config = dict(
    model='autoregressive pixel model',
    norm='layernorm',
    norm_position='pre',
    head_dim=32,
    fused_qkv=False,
    decay_fraction=0.4,
    warmup_steps=380,
)
Rows from block 3 of a small autoregressive pixel model, named by matrix and row number. Rows with one number belong to one neuron. Each number is 128 + 32 x the weight over its row's rms, rounded and kept within 0 to 255. All counts start at 0. Numbers have three digits each.
After each neuron's rows are labels from the 100 images, of 14976, where the neuron reaches its highest value: "strongest on" is what is common among them. Only what is clearly more common there than usual is listed. The data: made-up ball-and-stick molecule models. In brackets: how many of the 100, against the usual share in percent.
# fc1: MLP up (model.blocks.3.mlp.fc1.weight, 768x256), inputs 0-85
# fc2: MLP down (model.blocks.3.mlp.fc2.weight, 256x768, transposed), outputs 0-85

fc1.454:140167154157111092096126190172101152098152078134102112119106188184124150141100111158144084180101095138151102176142093148136170158166149111118120062118122191138172128131145104167096154146113153079155142103156072120103153191104091155192110091154172142106120167
fc2.454:093130177089188140141109156113149081136135167177103086142099073074149082184145104089169127129083134165146090214144132105137151158111125136092113109126176113125118118073151147111151110056139103127181207170121077162097140143141090181135100177128165139152063088
strongest on: orange ball (96 vs 27.6)

fc1.641:133153149072116033113115143135140120148103125084108101125155136132153101127128118147130105154123115130156098192138119116165163163155167148119103117092164144181121137094160163108099098175156108161116103137167139086129141129140160102040135134200166125067108095
fc2.641:119101207108159095102112162114147106143152158099115158163049129148179131194131137087133175133136130139180112160141187163139121133123077162120070165081119143100155073135153116176214118080131081133136119110140190118214097110120131128148100122112106094147141124
strongest on: dark backdrop (97 vs 49.4); yellow ball (71 vs 41.4); space-filling (62 vs 32.9)

fc1.664:147181119140078163115157171153109156163133080120073067154116160098071123083127130113090112150104134088124150141128136145146143155110183117155111130086177168149140109095188074159118162114132123194045183110095100118109121157127150095168143118135127135159096228
fc2.664:131162141227048109155116103131122139102200108091170034114126189166128184125153193129111135152127164110119119083093134087114149132104116145143120089161053091125138163119151176123096157096161167113166118097079161164166173103120117125078108161147118159087168177
strongest on: small balls on sticks (97 vs 33.2); dark backdrop (92 vs 49.4)

fc1.414:163134090085111161151120122146075122136111121183113132158116094097122143198114083125132096099160069099157134163118158123160167154152183126169118079051088136176165109064109163138108093142138113149139136171086088096094121203156175134162152151129140078127109069
fc2.414:144134111169062089146114092141121141105088159132164142135097134088090125186093170178074110132089129107157098151142130124094136141198034097110117180160091087073143159135125188087080112128102119164105078119132070175093165106133063092160159156098114115143170183
strongest on: balls: three (27 vs 9.8)

fc1.69:116143147151113164123088145135141081133153123126142101113088125094192119105078105194109141198064078112116105090094151064101137117137082111118165132124137139044102080093125146133126070128166133114175147145104098185157104124144103169122147116152143161134114110
fc2.69:121114143168082115110132153066135098126167133114113149134141132129101121152087174135165139133114159173113135113114115130096154067161058134148125109153150143111105147209103125168071125160112099189157094095157160140136055088102094063163127125133118107090144110
strongest on: red ball (100 vs 64.8); space-filling (82 vs 32.9)

fc1.431:151154153127061162164129123109134136096103123127131159145154109154118102095120116198117104191165121089186178105135082107164124134144106102175103102115177200147171142093097105089125144126134077126110152129083131141135087095162222081189099093144087106084155141
fc2.431:117098113201151114112128125098134150139118122169153145112188149104128139200105167147127114135137145140055118128152139149108114142145174092154185150158213184061070109151151155103125148218207177086120125166104075167131166131120149151138132112145163139110131138
strongest on: small balls on sticks (94 vs 33.2); balls: three (42 vs 9.8)

fc1.55:155168142124155063139151088145128167108150144101153122175075100209100148143165057209145124086087136096126092102178123130136132160137105177108124108136132133181201117146122127132131130123164176114142124081151112089095156110104151091122138109123160153133117115
fc2.55:094122157112149166159108104148111149116122110141103182137083154069094117114124146145147139137099118155188133162114118107112134147117100137132107139102092149100079122129197178164143152135097091137154126185151138084081140073147082130123152101161156126127166145
strongest on: dark backdrop (80 vs 49.4); balls: twelve (29 vs 10.5)

fc1.370:147121129148133107135136147143065155140128106156131110154163140029089162056127089150091145090107100065133142083103151187128083056138117111081140112140126169203115103121135121130106104053148114111036143154063126123100133138117128141156134133155094085097121163
fc2.370:131114133100119146129152113144132135114057227121192127131055144100062203106159068164096065106184142105123125094095107130138149144121191118100106145137106052131128129128151129101133125131123146129140085135137107207163106152117128219092139080145101079090125115
strongest on: green ball (71 vs 41.1); balls: five (25 vs 9.9)

fc1.127:124123130165097163141173120143132133151154090103130160143068153142184055119139141144100143155089115130138082117125158135139175121169205130132144148182165140125171172163098128086063165100104155108159142195134098114123146134128136090126102140170163088120152132
fc2.127:154114088076188072179153138123135168150071193162125135155113137147103165150128107105158105103092139086148140073113058128108122113102193151086138103128117079159115112106140157134168083101162045163130094114100130143143115183106053141116173130148125146087163119
strongest on: green ball (68 vs 41.1)

fc1.682:110163170170072136179128110148156076078178106150139113092077101076157106111095073147132145151087119121097112174134158087115154130177114170131103106151122115125151112114109102182151153138109130091150142091117104118151126150139141091178118213128152126162104114
fc2.682:136107192151147134112128111114143176141134093116104175124187182107117123166133144104106113172151154155117112121113084146132123121135135162139067122139141098167065137095148146098098153203126127155185074090098178130165145131109121125112143080152106145112195091
strongest on: purple ball (62 vs 27.3); balls: twelve (28 vs 10.5)

fc1.145:129071162073149134186157173112125018150153075129112117115124083150130075141131174138099104096092136144120165180151116126103166123166140112118138129152185087143138164128107066119124132165181084120136156120123122114108170135079084102120118130156110133151122109
fc2.145:088124089143087066108119125097133092144103151130168114123106108064125160127085074123119117162119135153199127153115136129084165152184100119126182157116086125182081090145134117131094131140132118061147154125176135125049126117124166065184109144088122139153082105
strongest on: balls: twelve (27 vs 10.5)

fc1.556:140128112174101145161126118129090113128139130163100105145091126134052157131098084156073151156127135117115124121109087159130150089166132125052123099075186168117200094136112052079130114110207170075108129134152141150095070116118155154171103142160123083160156093
fc2.556:097125134147105084099133132100147162115173084074095066114092108184166084162152191124111146166114180093059080142178158126120124146132104144105146174132144110125124138174153137105137150211154161133093068102114146094127168177135082122130120154180121177178119236
strongest on: balls: four (30 vs 10.2); balls: three (26 vs 9.8)

fc1.83:105095184155106119098114096111123131051123125102109163097170175087088143067103096094149120104190163099125136108135167102157130127186133157087080111129170157116116138171155139196110129113150162166120092082111168085137129144148153138114141079195151083109164125
fc2.83:106098068124164108123123118159125126122114091132111162125194117157166110010053146139164114098161108149087113122138177167158143114181157093148131120138181116150135057115138131169143150116135084072102136169122122131112108164148156115144110125139108091147098155
strongest on: purple ball (86 vs 27.3)

fc1.149:150166144093171086183151118129144095134144146197136092162124080121127106151118114167186093085119138077123088170190071124161142082158136158095111174172145174200167121110114136069098048081098146136169162139115111126182130070145115139032146121138106145133087081
fc2.149:115115137161123194129093152126123119115181124112135176144161121085186122117149194078113159172121139174111118153039129055115134154101131097173127098097125133104142156101176124155129113156123110141095163116152133125123135195110108187156135157115131153166124168
strongest on: branched (86 vs 54.4); balls and sticks (70 vs 33.9); balls: twelve (29 vs 10.5)

fc1.453:151096176092127080125119128173148080140183153139081053129155141088147078102156151137164143148081111119149161118130141122152144082165154175146080099144149133079123130092160102134140044212128130167101166157121070146131129105112161091093126084098170126123110131
fc2.453:130148113102119063088133116157129154113176057109135122138094227117136157073126141129074174120102143089181123101125112105120118086110115108166150126146133143137087154142149157121142118216124176160140129091098067109148160217112118156098143138118143144097144105
strongest on: branched (85 vs 54.4); balls and sticks (80 vs 33.9)

fc1.219:136123141130102117153148126170131132133100128149121118147092124084135164107040163165151125092062135064161152137169127131093170125178114120049105085069179117151182113107071088128119124131096128127172124130131123129140133152146111138133128136107174116107121112
fc2.219:113111142070138073108173124108143099186140085155173102140134163189125113106129038152083101065089113141129095141084147162159152139138103158085102091163120121187050105112123101077135128145160114112162138131142140121199090054148124135165161114076078117099146073
strongest on: yellow ball (90 vs 41.4); balls and sticks (65 vs 33.9); balls: eleven (28 vs 10.1); balls: twelve (28 vs 10.5)

fc1.433:099095174167111151129112160099122149129215038062104107097146140167154086099122105171083162135104121163079153130146175126139178165113122108127114116155127170144094116175170138128064125146138144144182131109100094194161086104144116117142113111151145125124068118
fc2.433:107138162111103101170135127121154176165131155065132135144122108137151138101106156140137167140119089163175134143097138143107130091117079139110089226148167082095150144183099115188124140146110139166138134136088136111069094053090150045132146181126114148155086077
strongest on: red ball (100 vs 64.8); dark backdrop (76 vs 49.4); balls: twelve (29 vs 10.5)

fc1.114:122134093139074115145178141131144138165125193171118122114030111106139117127065128157090119170114102109139093107123157153130136103222122155107117145132155131093098086084107044109057137108136154104121154187080132151162136127148117146177108114140160151085119065
fc2.114:150101072143121104138180152113135140111135101139079058089130126130120147069163108120079116133115130183114132103170139097177078111085091083168146141139119135136121115181122126099096089196118143113074148120158169173124109161129130137132099141098120175158108105
strongest on: balls: five (28 vs 9.9); balls: four (27 vs 10.2)

fc1.36:091154173109111147152119107154137086126182181183112150100062110166149094100085104165143138123128091135128153168136098137080151129135132123117142164121161134152129067138159131137197134102109183123114166168131153137090102113116146127122153153100128093199087148
fc2.36:110145169185140138109105120110157172132163140104177170106131110122130173189152143107089132122090158154100068130112115163137112179159128186112059114155076084129124130143165143083065170169155136106180063097131143144177147156141145101192133138106130249096147104
strongest on: space-filling (67 vs 32.9)

fc1.177:155160176098071113136160128132141089147172151166133136145136162092154177068103144103135134098143124137188117134117127174165118076154135098141145125108135189155154072119108138088113105175115114105075157107077065080110189073163145129184108080151111167111161087
fc2.177:128143165061129116151109103155126114109059074186099135159072130109043134152131116096149165097077162100144109109118082141123151116134099129119128173155206109167131122123060134183182131101116138169075083087139130102147135177148111132098153157160135120125103147
strongest on: balls and sticks (85 vs 33.9)

fc1.519:108174117077099136098179161145188134095161155151122128101068169130135159102122098147100110175088128099160122138114162130147113070134184110136123130149153186155116136097091133145158179094086073180157153093097091109074149172148167089177089185150119095087133147
fc2.519:080068079125125134100143127095161107157122145130081127089139089119176119132116060150128178139124112153136147141089137095088104169131129109111182145124141139170114119120077106101155197110209124067167199064110177124134073092155096057117091145076159103159053149
strongest on: balls: twelve (31 vs 10.5)

fc1.483:120108157120046110136076133141079158078113143142092142125101170125117151104111112135079154164120167124147138150113145152164199102170094156118100134120131114175094077161099088106114116152151156109131124111070155129162135121133146127145165150146153139104101090
fc2.483:136091146121093139146122136157111149157133144142106143183124162165116116088107121085133056076124086111148116134164167147122128079091087111157187166127131130144118145128120107138175122103080196151080108099130083088081118108117131162177153088081095188164148147
strongest on: small balls on sticks (75 vs 33.2)

fc1.642:119078124103122048148137151118136178149203152175087134112158129168116093176137135178142123089107135142158100160192142136093114117142157154104066167154158163124118166090090118123152078169153100124201147172136106180132106161111162114086111139125171165121152148
fc2.642:122151102087149072102156115138119183140094088138143145138071135147101136118149154086147169154129188140128138085179087124144141189154104143122104175159160127169133125105134120083157124163155107166076124124165080155145182167139109135168169146106112134102095078
strongest on: balls: twelve (27 vs 10.5)

fc1.351:101101174144137120115114120192050141068188150174109090182174121087102112164104166150127092113117146083120143158124117112092100134110140138143178143149099117145100123083122134159088127145078152117109143154089088163131141154164171102129145157166171184132184152
fc2.351:136069105141170155146131141114184157113134147095122150091103143140136173181110076107146143139078100151101126113185111111116093126083068121168066125164113121091153119107067181163164158124179162106110100100154145109128100046111115135162139037091093111096105168
strongest on: balls: eleven (30 vs 10.1)

fc1.403:162225178089109110120149156133127138113146115153133099130111119091159149096118121119112175102133123131139112129129129128136152093107185152144140082121131175111112104135076088134095133173131176146128135080120114118100104176184220172118084167140157172153152109
fc2.403:182101097107093115150153154107160098133133108142139122139152151109185111127157136145141107158098162090102122141123104158143085121081111127111131122141171148156099202100110134067183162188176131115088131155114170128149118015179103127150128154107150066088114081
strongest on: balls: ten (28 vs 9.8); balls: twelve (26 vs 10.5)

fc1.298:135114156169145121095140124124130116123136109098141097159106142098153153161091188171164164159126126086085067156100153098120178153164180170056098153169133132110139155108137112105095102103094145146194144181177099058203108103170131115098136129159206096077152168
fc2.298:140136123074114167129112107124111119148126124169104160151089151125101198160138154120174116103151072109146103137163072166157139119082105138109081104148147094131102104146134121162183130093107045085098055133076115151075129103103111115147138105128102146162137084
strongest on: balls: twelve (31 vs 10.5); balls: ten (28 vs 9.8)

fc1.271:182142174143154080094119168133138112127081122127130051181122154161084162155087145139109069133151073065127139122187158132196151128130126147141098128123156147125189145104156111086148100124174080130154117162125154132127154122102125168195110112150108101093134114
fc2.271:100196240171103166044101149174133078117136109146149167157104145114081158184176107130153111137113156152131109153098101141144060143141147150104113102100100156191126069124140136103167136054132137110149153155125130141134147157141175119118118150155090111096119100
strongest on: blue ball (99 vs 65); space-filling (94 vs 32.9)

fc1.89:141094131118111120173131102179143124094151157197087171145130146121068142131112127146133114117119131138106140127172090127133089053190094097092120138122115180131080111148126130122131094080116136185106140101103118219109095093076133175092128108137139151151066154
fc2.89:111168120159114160131103115168135143120210116084199081129124179176178061103133105126071085134118119139181101136142187089115147154103123153140107128138093102108142171127145106095113131106050194133114154189185066058140105065122147105147144167130143108113202204
strongest on: small balls on sticks (82 vs 33.2); balls: five (28 vs 9.9)

fc1.143:186176122139073109122135124153061138073167099126140127169139137154075158128115186124097137144148162155172154127200150105142128089139161119135085128101088153149152145176153091075103153150106140157092163106097152185147129106071170081078113178122140170131112122
fc2.143:110071137173110136206086147115161150118074143109174163121150085121110191136077159108093169136123091108104106129086127103003144165165193120121139135095127069148120152129082161185104155118149196111190114147147104186136124080142132104114122106094104142108115148
strongest on: small balls on sticks (71 vs 33.2); balls: eleven (26 vs 10.1)

fc1.171:141157161163077119119086108156090143172184081109105074143158204162134111092134108116064138157115128119101076110117115119138086120118124116124069082084154159138133115147177047125139148123132144135121168121063164143159118193115166124036149106172148119151179096
fc2.171:133117145132127165175114106106148114129103094109120171131067124125108175095161127125154076145124138187181090128104153102117147183177115110069059099134119122115149102106144093179106156102143102108085113092108133138160079141132047159176110137141167138101191139
strongest on: branched (88 vs 54.4); small balls on sticks (79 vs 33.2); dark backdrop (77 vs 49.4)

fc1.614:200140132120082107118123170138149108149130158149108109165114120189166108140101137149143097179124125156167110130125124193161103088180139156120095149155142142112111112054113137093103174173104064071101121175059088109150076181205216114149128128156131117115140161
fc2.614:142137116156203197131123148106131169143104125139182170100192122106188106071112159156154097136081090151101115208151127134063153164193096104153169154141158135120192148164139102145092177157085121166176153154130072079108144105140148081115126107117132088156080105
strongest on: branched (84 vs 54.4); dark backdrop (79 vs 49.4); balls: eleven (28 vs 10.1); balls: twelve (26 vs 10.5)

fc1.119:185141116089122117123175120137110127153131107113116101150188127090092149169154187155140134121108116080127152128149120204214098078172121161040048154138159138126177138145114091117098135161093095110115114179076133103115134131118107069123066081156139108072119154
fc2.119:128103180139150156109110139101163092129117125058133213121143108119042109169128132139097162088153093169154141117147130148114120115142185118099099136145122110127083152147077122152126139149166127150168082162084102151144073101137175060168133168136124126076152080
strongest on: balls: eleven (30 vs 10.1)

fc1.226:158185154190066112130135164167135089154134120102123106123107154150130099136133157135135126138097112089131113113136107147121100126098076113174103071053116193163131087123157150133107178104154059094151148082132141144138079069095171132171115102146146123125113123
fc2.226:155176165106166122145132122151142172115093169155123157182114103089177171160157165122149128179094149150188135191092131121141064133120094126154115130147109107161125162094092080076123185120035133198104149142135107153108166138106089090149147168138142078111087113
strongest on: blue ball (99 vs 65); space-filling (83 vs 32.9)

fc1.295:202153129127084067096156165167126115124139140136142067100158145170151123126140173137091121144151083124125162112105130138160110122112133078163108143093121141129156158118164067093085100195137098132145147121117131113169169132099178115116134094143179123119128094
fc2.295:108163136091096197132101130158113168125128090173143150188085060162076131153131114129115137111150151148137136128132102089206121147119126179072090149100091143112122066130158137133177125048076126140061138082099186178164090144139064146108159150130094110182153121
strongest on: branched (88 vs 54.4); small balls on sticks (63 vs 33.2)

fc1.742:183146134166105078097163161129097122136109134141094049090092152096124165115112162117177087175111098112106130093162190138090151139165093147133117103123166105145124121172122088083119086149203212086086127111131178145114096170125152054135128150201160179075076180
fc2.742:117088088117156182136101148128109142128082090072147138121180200089120162088139117151110134109146137111122153098142137151115100044098135077135170067107182168080105129146110190152142132124194119149163130112106143107051134200093110150096153130164137145127152115
strongest on: branched (96 vs 54.4); dark backdrop (95 vs 49.4); balls and sticks (85 vs 33.9)

fc1.534:151182099149113127171132125118086100132124106142184102098102116136126078117107130184079204127151107094132166106092141150141139152205136119156134130136113135125161117187136139150157098118153141074149158128137004112144092130077163124106036151159135159116088165
fc2.534:121104091127145137154152120102147166128148136099169068120160134136132100133112092144134093143177093133101134104139143171160097164118114097110145165176129152205090124151166147116132139095123142123097173185088135170044131115127060086142080143133128111141107111
strongest on: green ball (99 vs 41.1); dark backdrop (88 vs 49.4)

fc1.238:146193156136114123136139112188097077109139060145097084158099106165132129125126104163114115142110113098087127096091128096150165154160106149128145114105184138148204102144181148131137119100092172193158171117156103149121141177113169125148130137129154089179136137
fc2.238:092124099086125184172124124141140189152102117100117189139153190119157135108170102117101169140099156117211107164115141126129064066136139165183146097121174187139202179106040092129143157112120124107141078137107148161168155169170132174112115078120078099151155049
strongest on: balls: three (29 vs 9.8)

fc1.301:109107184097160087130100122157105123131164108092101148203190142179122083092150164155154181085099162080098124176145102105098168139158098100133144113113131148129137172192159078083079141149080097080113161144132111109138122119130096167058142126102120099178138164
fc2.301:120195128130139100084154110153118129129141099107134091105056130186135156154112079123123117142140131185162114144096169089196126157155095160099100122104043107126128158119094128112141106077144188152177151082152156129194116144130199134140113145171172128097135039
strongest on: balls: four (27 vs 10.2)

fc1.347:127130158146107165143060132125154112155083159217104125111107155121120090142105105167157030111093104102108104197121073174124103102140121131140160129074156153094111075066126104104160144104170211164167146170121060153159119160132102170160099107132160126153052105
fc2.347:112154095197101145096147111135117110132163192102205167109136143153143182132165112104134105112128099150152130154080163160126174185105153159154104139102093114083093094193124151133126133137091170122197076129165163129193092153135122132174114127129125140165140098
strongest on: balls: five (27 vs 9.9)

fc1.586:102153135108115129159108119201081097088153095149066098154082134174138098116099133092148146152132162106124119204150108090168177051153089151118095128098134124106080166144122085086039141121093154161069142158051159181120142137077125149125123150169166161115120164
fc2.586:092131163122124132177112103162149095117115098094144172100130159130119098133099106100121169145190111144100110150122049109146096141119138125170073144102160132101096145103107175111099145163121120205137100190112151150138132117126128138135135181142104085163082101
strongest on: balls: three (27 vs 9.8)

fc1.626:149193146203089123170123136120138101130181154200172070101124132142133129117109087107140143148113145123102122158127135155086162144115173186099133116093147190099170149133113108099115129149134173079186166096172105105108070107177171166126083142178121121203147128
fc2.626:159038121044148108097126102131111087130149140114049170167178137104140116081128159111157165106114118127112099139131151121201116111119122166170128051170135101046151184093143134147130119175124065149102105143122146131108156119064112153118133086137102119159107081
strongest on: space-filling (100 vs 32.9); balls: three (25 vs 9.8)

fc1.129:147135135138104125155093030193106151079073186154134135157112101121121124120080121134125164123134125078153145113191157101148132112153136117062056110126151111130138149101127087135121090083120153143080122117145101099153157152129125156097136159181148151126174134
fc2.129:145122141108161165127081123125143148150084195116163175132103137077145126130143135126160135132149117143149137143088122163170113149104073135094127219131158124080108144179162108107102110141128120187058100103089163092170115078139166110126127136128107085134101076
strongest on: yellow ball (100 vs 41.4)

fc1.223:108145146133123097175135135134126121157157110107095059103136084132136082083136191115120107158052096131108119155134134131159178131162116160134097086119207137103205096124176046122143098093153115112133136120141122111152129106099141133136072091157120137147154178
fc2.223:123100161099194128155094149132157150073124109100127125154136127125065122191116090147124167111111089099092163120134092157113144097140137091126092101069048156188101135154087176165131125088094153142098117112113100099113070176127132107083143133112120183130141098
strongest on: balls: five (25 vs 9.9)

fc1.344:167101114204112135127090161166115110100128147137128162162163075080145154129084099150159119075155134152138125147107095177119165064154201093179153138119140167240137078130095131115090098071098056126132149149072123127076144134137121125129101149140119117120122126
fc2.344:140099063063117103162125101125107119139135135156096081152094137140033185116160171117141107092136155118140118121152096144128133123121086178102156162076118125107153143113158130076206127136131078130104087120104176177118093107154116123144177052100084145162172088
strongest on: balls: five (30 vs 9.9); balls: four (29 vs 10.2); balls: three (25 vs 9.8)

fc1.381:144168135114072128172114165171131087083152174178074121138139052136127079109097139167136126094115151113170091147154154115152184137171058099091065122113188145047163176112095121159140135167140098105148125095146100097124159169127170126138126094135140115133182118
fc2.381:144021138145115086095130152133150202122106129115041096124166148185138145128166098096116110189112122102092114084095120162145111142114113086140105158115162152185129161177142184122207131184117156189120118158103112126119126120137118101064140136072128104093111099
strongest on: yellow ball (75 vs 41.4); small balls on sticks (72 vs 33.2)

fc1.291:164133130080152129114104108182120154075159106161106183162156141131141082149130136143134168088061100095100158146152156130162131113173121103079115129153177148128102152078100159116106071112144145187097110128110088171081158123081138092132155101136157154091136157
fc2.291:164092140151097108123147122158112135115153155080104089100111141142196135098108150109130107195154127088104136119112144119072160164123148122218130117127121094141091150161130079177137149204092110138145127117096119093055156157073147107116121114158096166159092147
strongest on: yellow ball (76 vs 41.4); balls: twelve (32 vs 10.5)

fc1.499:127094185214074123119096127168130126100192169120110118165153125127129128145123134077101148155093167103170110182163161106106154152133192117100072134134130144199078168055122122156120123105115121146096101113186105139150151114099133154155137171103133142152069189
fc2.499:151172089141051092123181138135108166118115194143108080146124204127115099079138179121019145144143197112116134156109171071106151087150099127102137105066140128116203157172114067144101156108114133124132111146107103161110122065135127081111141102119176162106142118
strongest on: yellow ball (73 vs 41.4); balls: eleven (37 vs 10.1)

fc1.427:192189158089077135210101101100122135083153102121130082124078108127150120149119101163102153116111105123149147182150119168096140168163115088209150102108084118170135114209103103117057122104058139170172143101115045068110185064078164091124128152125150169149084102
fc2.427:143163141153106085167165108140126158166141091125152120147196119136239053083097157096083105089101105090111123119096162113089131167178090123161152137123134105111095164123146063120120140174058215162135111136157077048048185150100135122095148144171137146119089159
strongest on: green ball (92 vs 41.1); space-filling (89 vs 32.9); balls: twelve (39 vs 10.5)

fc1.568:106113163123100095119021109170120133091137103125167146151086110117128163149081166092125196137115140133162121135126115128138187098132134108156081098120157155117073086118139152155094139137160070107172117084051107092078154097119094120122107127139168148121131126
fc2.568:114151119077118122132110135143127113130125140101103069166140106151145116145167098082141124106177115178189113096117169142107150091107167167108113125073139103117120145115066116068196143093136118149156143104116114124141116157161092138094164188150139130185126051
strongest on: balls: four (31 vs 10.2)

fc1.756:129150125059131194127125087174112070144108112083148140130080135204128109114112103143098132165187103121116164100144103110194118113162137141141120132191096130118119137186173146158131113121120094165115118170074172128178063124083120103152107132143126145140096213
fc2.756:135086160149129068132113090114137113137120153150155087118146138137129137172055098134138121131167173054055110113141123084120158140143134155137143149135124180074080094145151149115164104157156094092144127123148089140086172115111099135153098142103153149121082136
strongest on: balls: three (39 vs 9.8)

fc1.492:164118125158090087131152075135104151139125108156128080101171150130145088028124163147145180167106084146187139112136146111104155092179110175143153089150148114131155158152078119110102127150133214074170178127109081107098105087068165138120107127161158086092089116
fc2.492:099116183145124135108110143114132157117152109110124177114136102150143149108107181115150140148135135123122102146117149095122142126091084133122150119138149087118017159118079174152098112137111113077174074112079119066131101159103087093107126130126149158102134180
strongest on: branched (96 vs 54.4); balls and sticks (67 vs 33.9)

fc1.640:080148159116146120065102183115135119065194049103109125107115112125073100107133094120114136179119158140074154145155155122128154164115119117114125059106161125168132138134144168182109135168149133150128143132092058181201052136188123175115176096137176078105105138
fc2.640:106152122114194135127119112155150201112167087122124201125162105150170052081129153114134155161088105173160141150130184099159124101160110098131124153139113103124153131163126095167161192096122193144108139156084101137078133144148101073112140134113143106117139073
strongest on: red ball (100 vs 64.8); space-filling (97 vs 32.9)

fc1.434:137119149136093109167092146106130077123141139175121121113149116122125169187128117130166119142121129096144141162138140113181112072120127121095080132118155140115205131150129158061139109132112141163159152123192140116114166108110085131071122089112210083105120112
fc2.434:123145154125137159133136126146156123138174136131109102137075122129155117173122182134096126167177190073102122166114150093131116127160136152185101134135077165122134099119158098145119168148139133115157110108128044110119145116126127118141120092135116097070117165
strongest on: small balls on sticks (60 vs 33.2)

fc1.41:091129134182139062155100116123118132142127158100147138089166171165096136080136097114126120117176126138096125097170196147140113113132170159094125129152119166162106128180187120066142068157151167070075146108104103116109130181114135155076066113201132070155082112
fc2.41:087127083114090140171194128101124115124154164158121119114065119165146123119134150131124171131156090120149111163144064180179149098120143145139111168202158094136098096144073093144122129095102117109196137185086185165106123101088099144149114141144165092094127111
strongest on: green ball (70 vs 41.1)

fc1.225:162128122128158107139107100192110168067078157112097143158120148138162147176133095170142134092062133087168156141139164103153129107155138064139016057119135129159143151107079111130088124084085150179102140108113094090107142206101124140115111103157133085119183104
fc2.225:116159178116065075115094135145169127115089167139146085174135147083145144136178148162170073142122134196119131115154118119179142106121048122135131179139151144101147152103155091106182154129118050127077142086086144157092161148152111165148152141176133142133111103
strongest on: yellow ball (95 vs 41.4); space-filling (63 vs 32.9)

fc1.557:116159129072057077142139105142144111135144115176115103109130139121137158072111153126155133111175107142148080168121112124175184106122126148102135140131148157166177093138097099092136076176148141119144156152119150103086131122131120064098087103186213160067167059
fc2.557:141159153105113187127084123133128112137105175108168148163116104106143138151145161117160128109112146100136145107070154116129132111156138143091093152112133084114144123063099099070145161052056098192097093139143173109198164114135044107188140080109075080146126142
strongest on: green ball (76 vs 41.1)

fc1.579:183128137096136091112181190102116110108183172167121094150132166140131091099132149105114115149120111065096151126087105185108114064140129094043165146089142192133090167152121083126123125144119121123171158127019126092109137165142194116098151158128127158128125139
fc2.579:148162188098087148150141138153153136124136156087130094133115144149203133136149076119125131126184113139109187071138127113102087180122173145146144093121116148176137157170207160136176157144128097130084134095134128116121122136063092179057129107168143109136125162
strongest on: blue ball (98 vs 65); space-filling (76 vs 32.9)

fc1.128:066143147139085157130128088151153106057104155133122144124115127142041145093089129155154092116139125107187098121195117099134113109215146171087076125132147120078189142144172087147150153128182132165136149153105160104153177120160138102122114102157161150105192151
fc2.128:113106091148163176167090131126124177089119127182141138120164109054125119184112141116139119136150083150132137149150153121093124134134116117123132115129154103120050060162179185104102130172094188066192203211163124174105136056132124112136136191133161130114089130
strongest on: purple ball (100 vs 27.3)

fc1.446:119163140100161101138093110170109145133134083156137162141167158163127129120085153116140141090133121119141116159108161162153137107155180119147082088151148158144182179090141091159175116106087190120185114089103065120119165194072072154073127101087192181131089166
fc2.446:131183165102155121151121113124143103116100094116098123120183104144156135153177092116131146119117120098165123130081139147163157109134091146062099173105192106151178111083128156149148123008109070132135125118100141150154167173130149154095102123190130063163129080
strongest on: balls and sticks (76 vs 33.9)

fc1.71:115171217120057120150177131146101093114100106124099117144071144077149089135103216087142144209080108105101161139136121110087189138140137141123147071123170171088109156165120082114082187117114159148144139130079107151089126139150178104122147166138109144150144159
fc2.71:157100144100131040143109115113148115128196129154167116139126211153115128205114113125132117132137126089092127101187154107161100115072117155137118125140101215143099182096129115060174082161130130130160074080114101154148181103141085121107143088108095107092138122
strongest on: balls: twelve (31 vs 10.5)

fc1.277:144126159111157116148145126173110131102120121108100126146086115084114142128097078110084126090112084105146175112121102107140107145120124074155115071088075146156168117148158136145104085095141104200070170151121131114094104148114101115148056168160108048165130139
fc2.277:136115152150149064192131129097158180160096167126160131110106165178081172160098093099134103148087159125084079120111145135104185107139149163107110177147118092096122133156087107050106101171136146160111064081113211173144107150138054126130144113144082157116121132
strongest on: balls: four (32 vs 10.2)